config.yaml
model: "waveform autoencoder"
dataset: "simulated modem signals in the audio band"
train_examples: 78125
input: "waveform_16khz"
bottleneck: "plain"
encoder_arch: "quartznet"
encoder_norm: "batchnorm"
encoder_activation: "gelu"
encoder_depths: [4, 4, 4, 4]
encoder_kernel_size: 17
encoder_wave_channels: 96
encoder_wave_strides: [5, 2, 2, 2, 2, 2]
encoder_widths: [192, 288, 432, 640]
loss: "l1"
latent_channels: 32
decoder_norm: "groupnorm"
decoder_activation: "relu"
decoder_weight_standardization: false
decoder_widths: [16, 32, 64, 128, 128, 128]
decoder_blocks_per_level: 2
decoder_block: "plain"
decoder_attention: false
decoder_upsampling: "transposed_conv"
init: "lecun_normal"
residual_init: "zero_last"
optimizer: "normuon"
muon_scale: "match_rms_adamw"
lr: 0.0063
momentum: 0.95
nesterov: true
orthogonalizer: "newton_schulz_5"
adamw_lr_other_params: 0.0014
steps: 3000
batch_size: 256
epochs: 9.8
lr_schedule: "cosine"
final_lr_fraction: 0
warmup_steps: 600
weight_decay: 0.1
adamw_weight_decay_other_params: 0
Rows from block 5 of the encoder of a small waveform autoencoder, named by matrix and row number. Rows with one number belong to one channel. Each number is 500 + 25 x the weight over its row's rms, rounded and kept within 0 to 999. All counts start at 0. Numbers have three digits each.
After each channel's rows are labels from the 100 clips, of 14848, where the channel reaches its highest value: "responds to" is what is common among them. Only what is clearly more common there than usual is listed. The data: simulated modem signals in the audio band. In brackets: how many of the 100, against the usual share in percent.
# convs1: first pointwise conv (encoder.blocks.5.convs.1.weight, 288x288x1), inputs 144-287
# convs3: second pointwise conv (encoder.blocks.5.convs.3.weight, 288x288x1, transposed), outputs 144-287

convs1.277:493488486518495482478488534515512504510500491512523484546521490539476495509500516508503463534497501500535479521523519485503527506503514515552470486489481466476533523513450483471492467509465514471539514519452500507496518494543420520516531459451475534501478507482468500555542524453449497485523514508506503530546539509495509464477488534460511536477491513484512517463487443491510524540492477532508546498557484484488428477481527490490507
convs3.277:490484454534495507494478517518483489481507484491528497510472478480510486475483472523473501486508500527496496509491511458478469457420480488464554503553539543488490507518490556525513503520529487497496542561512453500466534489528502514513514467513545513485516462505487472485522479496479529486472513508504529437488493471477505510522514504528514487529537499509516465479490529531446458494491500527536512450535503526502456505489524508477481
responds to: frequency hopping (35 vs 6.2)

convs1.65:498489509509462470494517480475492491544470522526461511513517449491463442468500499475489531515512518500497540476508527466534519540497498494457474500489505502499502491516536469515494472461516501504473527500535474469536491495525503515434540540487479485502511510467490486545490487510472502480510513489466490489449472486477480492482508528505516547515510463514474475483452566465492505485511492499514474541511531491475539515490473506474510
convs3.65:506519510498480510507511517526526483475525479466525550514490470516503501490531510508494554517496499513489432572523466521513471497537508484436495514463496491546516507467487494520485523520459516529468489451465434492496462512499480485529532496505529528495508476496539538512524522474505515507482472508500511555558476502463477512506488487502488439508462472497522471508519527451509476508494521493486482481483516507530544497494405512493505
responds to: carrier: 2.5 to 3.5 kHz (57 vs 25); frequency hopping (28 vs 6.2)

convs1.44:470462504496494507535515530473513507502516510512509548465484533546486518535470483480511503537521495457473548528492500523496533496460511471502501520468504462480516496504522547479531519498490499508446509488486507530525522531488457421485508524486465516496505500507561499469482490493449504522483527509510509520493476523471488529448512529475500481488445483490519496543524505481542530468498513433464541482491503518466563503532503516528481
convs3.44:525536525461471498489521472545510478488508509501496490437495496522489490431459564489518507515505490480487540478531484535455490483511502517465513503491498494469493452495543499511489511460463512475535507534504481452476467495504501487493527459523530519532468523435475497530465518539478505524540485501506502471460539522529492519493524476495477503459473502480477487523536455471503551510507529457490506526554479527510488502505497523520507
responds to: 50 baud (40 vs 17.7); frequency hopping (32 vs 6.2)

convs1.58:464481509469494494489513505520485485484526495493447525502459518513561507529505514451519521487519475504497486485453535490479454481501498514527515473553492557490510523522431470525478484486512489461487435524488540507510527555521492509459528488539498460503480522467510527518445507487465508504477503490499515505549483562539510512508460492456480493510507499515479513478476494516500498600499498487519519476475497496492510498516428518510524
convs3.58:455509535510497480508574505531553497500522478502474474458496448465501510447486509499472504480503533497556471505473520477532471517448505515506458499467501478481539507463515509461508526538491545483476511528493497500486482539506521486478495475492485484459512483486484491483466484511469479518462513464499504475492519479476450485529536491472501481503480485478462527505473482522482507503502491485496474524516501523510504514530537575511473
responds to: carrier: 1.5 to 2.5 kHz (51 vs 25.5)

convs1.29:462511516512457449512479507451535504493483469488514513488479447459491477527467500518480517535643494539497485513511526534504459491476471522496528508509555497492521498535542503516511487515502494526494527510469511513492505494534472493478521497477519474541539473548499523507455488508480502522495526507510520524528511530524486537520509472467500551451523522489488532538486484477515497508508531488509516506485499460475498503518496519523551
convs3.29:480503481507515526482507512493512512535539490515508490504488471512474476505499475454517506462560508478509519517533496502472502524492511488495492516477494544445448506517533495497499538534518500488499500479463529521486516551517480476550520478475489513482522489469509503501500470515502542499508496503515453524530524540511483524491466467466499465476478514461481534507510491489477486492529527514460541534467463509488482501523439497487471
responds to: frequency hopping (33 vs 6.2)

convs1.75:522494503502508501486483499494486477484498521471491488508506488488489492464529459521499483491546494517516485474478499519493525506476515514506481511486459448500460514416506495483496515482515439518496490519486473521496527498507528515487498517484525495510516535466493511530492469505452545476488528509493533473512490522521516479527486489497502454461500532492532452533588529522515516502488529499542532483487513539480480519539513497453510
convs3.75:513463457458498479498503508492476462500498500466516494509483508494495508470478484529467535502533489508469529533481460506465520533521506519493518481448495523542493464526533481450486518513486452497511522510523505511477524503486469463520512485501479484484474491532471500511473502508532474531522535499463547498497465499478506495529484572514536468481497485487498490531495508521495505519510478469513505486478524515515529511484496494496497
responds to: carrier: 1.5 to 2.5 kHz (59 vs 25.5)

convs1.69:516481490508496490507480446517505477491518501485457483505504472470513470528494504513477469517570470507486516509500527488516505543488499512508521511504472501497502489586499487496496508497493504539501542465512483507490490478513512482493453501462525494492526512498499493494488518498521408528495501497514494488490507509513479489521479527519503490454503504573516440501488466495498508484487490490501494508475469479495539369501477495494476
convs3.69:518506543502537490454500455527511496492485492504504474509534470501493505504540500485498499516455495496518515456502508515490489493486500490535476506458509528512511495464483484473449506467466507499461478478506437497517501488546497471469508472506478471500510502505481540568453505534502476501529520506519459492531466489492490500502507531487523490511517518532503523518498490506489494510527511469529457473514494489513500441525498521459558
responds to: carrier: 1.5 to 2.5 kHz (73 vs 25.5); 800 baud (64 vs 17.5); OFDM (56 vs 6.2)

convs1.234:496482492484524520507497535509511531533510527450475510449509546569446499523461526462524496492503523461504512519492512512520492532500424450489489481512457467523539518470496500493526493484553465490478527497533474492474466495461506497512472463434500510489475476515475480489482465530498514501558484504491462514461519532484499486517515493516544488510499502519494476520487490526514498543498472487516504479513467527509503529521497486506510
convs3.234:471489495470489522483473514522474517466482554526511522524515506531532488494460566476524509494492480466507480491464513538443462462497472512491516462557497509481457454529485521532507466478483505510493502519505494541493471502514475517526553537468550483488491503475482488499500525486488507483487530501481498493482486463460478503488503524501491470527501497482470482496479508500496481534525477514507466466509543450460496487468519511482526
responds to: frequency hopping (34 vs 6.2)

convs1.183:494481491518471474533470505505521485470483501512524514527505502539511537497498507490513520488517480549493502490470523474452515486511534488515497488508490523499507466532489502502505472494482508487463462502541498457501493462493527523488503535520501513488488531507517541517511489515536533507478518468473508491476493484504489507476507513521510519481463463478510522497484528508481487480499520486499508521522535541464523453469534471498508
convs3.183:482541468510504518496488523481527505488521471519499516484489503492538512543516496504516509495524460453495475493528463507483476515516510521513514482471497525482504486518509502488466487482495495519456496457496478506501513493483525534469552481533492472476493455495478513501497499520551485511462508463489497490505458508453502523508462547476504511502515528505535466499507537497481485464473512475489498492536525486504477491491514467503501
responds to: carrier: 1.5 to 2.5 kHz (61 vs 25.5); frequency hopping (33 vs 6.2)

convs1.14:504509526477477525481508557511470516513497490496519475475493475521480510514527490489523505505510420513486494497481508480478474486492521494515480522537522510511427526511500529537474495491465496470507530535464499459525471502510471467506371502517500530503479484541533480456468494485502515510434480511509478529518472530468478484480521444489516530516492535465547513510542546510512448504492498490473490446502532504466528483485513460496539
convs3.14:494505520441494484475516532469485496522517517489489460529466479466554499472486542503506488489495505517495476487488550525476490562510515447509468495515534506463429499509513493497506527453487523507486493512507507473505519499521474486512474442440472514526519500522583501463514501505537495467519505490481496488494491475511526488478512477525475500519538507525538475506511518493535482511491452503516499521526496467523507511462479544508450
responds to: carrier: 1.5 to 2.5 kHz (51 vs 25.5)

convs1.110:532469493492475490528496505542497466520534498526492490518481535485537506480511472458466523425522491525492482485538467498491487460468522467498480508537492525484523525541514516496514482511508422498473486524483509536535525497488494518497503500488514490494499514536483541478522515498472592448490531504483541486527487477529507515472497471471518460451494480493515499502570521555499511501501463546529518514515496485531497524534540450525513
convs3.110:464541513512472494492485501457519479488503502470464495481534474495524518441482486522453535482504488494527529493510485490482531492477493550535482468479516512563488491474498514513472497504480448510515531529498494516475525496492480506488529492487495460492488532519536460511507519488523580525511525513512505472522525490496486483498514506447491503494496524446520477488558517501491500541523531515472549506473531510505508566478495479502457
responds to: 50 baud (37 vs 17.7)

convs1.158:495515507499490512517444485533537516518510502468509493479499504484541470459504513493539481512460489527502472508479510511494542526473506461509521441515492485473511475503504480501505509455473527494498459531505501519530531498501446506480508462431486471503501487516552463492517508511474473496526507497525492498476512509492559458513545514527525506497526491512498482502482518509521512486465513505453474499543543477506544451492473494527467
convs3.158:523529480494561505498462523521515520507470515542480458535516498523516477510491483499521490551528514495466512501503525473530507490470528505474508505587506486492497530499495448482506523512517483524429474492486509493482513497480524480462488510549489504462484481493503497500457473492496548512483481513467568502498496483485483476477498463484496541489477520490513515484475506481524513530488492491490488446518496493513499507467458537482502
responds to: frequency hopping (36 vs 6.2)

convs1.165:525487505548520521526515507549499502526496518524521483462503482543511513516471482452524508503475542517505492478494541504542507514488482520465479497485503499515524500477530554525526467486490482509533523496521485521516495503487502497533473486474486518488526538465484515537509477479503468483501494464476492500464486516535520527510545508503472483531518477518477508482544482503529539474515509464436487443484476563513509498432485533500463
convs3.165:517466484484534499519507530526463490513510478551511514494545479508514484477511502480474537483509514520529506501528506519504587522482515518516467514495530551551489485527510471541492505510515531538509496494494471553482439499468496470453512501550494475507507504522475505493477486500454514521477497513498483505499525532516494526498509510498477500509533522557464472544492480472466499519453503515466487484497477501496437495508480505558480
responds to: 50 baud (38 vs 17.7); frequency hopping (30 vs 6.2)

convs1.177:436524495474503563495485523493522488518495455496589499519506524492491460476497481498494508464444510494479497479520522506492478507475482490526489483468483458487508487452455488470497489475578495524480504514527438515464537489534483499473510485505505488497522544523496491505527519500494492471443487512487484505506466467505509521492512523464533496490485506517455501541503491493517482545512476473518450505499539497488518462535576483489494
convs3.177:487537476452503470506531504492482550463533498542513499508490453475480536547517482492515493458495542522522520525509507482509511476484478501498535545492499522507481482482537510461466508479509515494479507515486515513492498501506521481514531511505548503489522501468530534495499507487487565505538485454511489572514525490490476494511521516496507479492500504524537477467502510491527431525455520530497518493485466479468433500472512552501471
responds to: carrier: 2.5 to 3.5 kHz (59 vs 25)

convs1.255:512475480473516475494499543491509449531487524521465468481523505477502503492500513491530541522553485537510506481490475498486465459470517452529498490444492468498522525498523516523471513502513536491515506424498472475493515512534523482466544483520495479488491508500502490505484459518471463508469524510474497490472496519482514515529485457465471526519508509513493479532477465478491527517478501522498449502519494498498551492480512550492479
convs3.255:515502499499495546505511508509510481483528509485506492485492523521484529472514494498470443512487515502446518533507507509462496508506492502479474486546513476530451475530469489456510532502518466494514507482479588451557542509486499528518462439476539479528504547520508467479507525522529465502480532496540454511507503511482499540496546472472515543536543484476504532477518494516504507462496518500500508503473536500476486503511512486477492
responds to: carrier: 1.5 to 2.5 kHz (55 vs 25.5); frequency hopping (43 vs 6.2)

convs1.55:499491522512504474469480480508527498501506473497510503508486507538522528503510494475486512484519522525499493477530511460454477501528485536439477489535511474524499467528463485421506512513528490535471457495523521507477495513506485485513475577457501487538502489547497508534492510498451490512466499523510520484484489495526488493497490488535494479527490476502521515507479540501487512502498512491549496502517552536527450485468502503476528
convs3.55:509462507499533487507511547509505512493529489509473467427538501509479435521536428496470519500515507473470514508491531485521503500485493464495490494509488491506486457488483487495507482473516492507542507536507528474520544483516522533518492486542539515476502527487476529505499541486519483503525490528526484526443470490468478509507500524501535460465466479490486492505508513504514496470472522552528488539499489480448491521489537500522484
responds to: frequency hopping (43 vs 6.2)

convs1.197:495482506493511515515516514484454445438459504522512471527469510546491502503476495492487463523478499543477510531474491552487515484477507483524517509474469484512494508519516510521554490541519513498497475498473534531532473493481499485480512516517549482537467446477515472473468553484507485513540499473484479507510540482513484472484497530525470554466485504535527527559508513457507468465487525524549503507539494454504539479507531549483454
convs3.197:502544482516494469473504489518473531447485539504452475528484500527569486494517466528507516498508477475528496521527452465539495500492508530526501487485524496500495473526536486504517473486506473527514503463465460489539533492525501527515511473515501511463495465504487526504516459527492503509503510436478510508490474480563471517494495477493500517487501493507523503509472464490505447549480489506496521502510516492462521480496529521516508
responds to: frequency hopping (35 vs 6.2)

convs1.227:512517569508488489504549457480532502500483542515517477493483504544462490544529501487493546532488568515503515501490486522505540492487496536508519490496481531538457481502464479472517510507497480475482468473485479559450453514505557487473510483490485490516512445507512508491504488496462501544503502495516475523501496534483525520486492521493499525506506512501509466493503453492508473509500468541523497527526490525512549474510489537493500
convs3.227:481531509486479509503556540536532515518473484500522507470520462517520491514552525478501533518479470485516487504540500525485504492543490452473458495515475445501464487493496531498508493529493485504482528496477440546498459495460553545485506523493498534528497539480529521490498482477490503485502488469509496520502511457495477508510523530487483509492464544473494502467468518537520522502493533492515510527498523495528517502576492491469480
responds to: 50 baud (38 vs 17.7); frequency hopping (29 vs 6.2)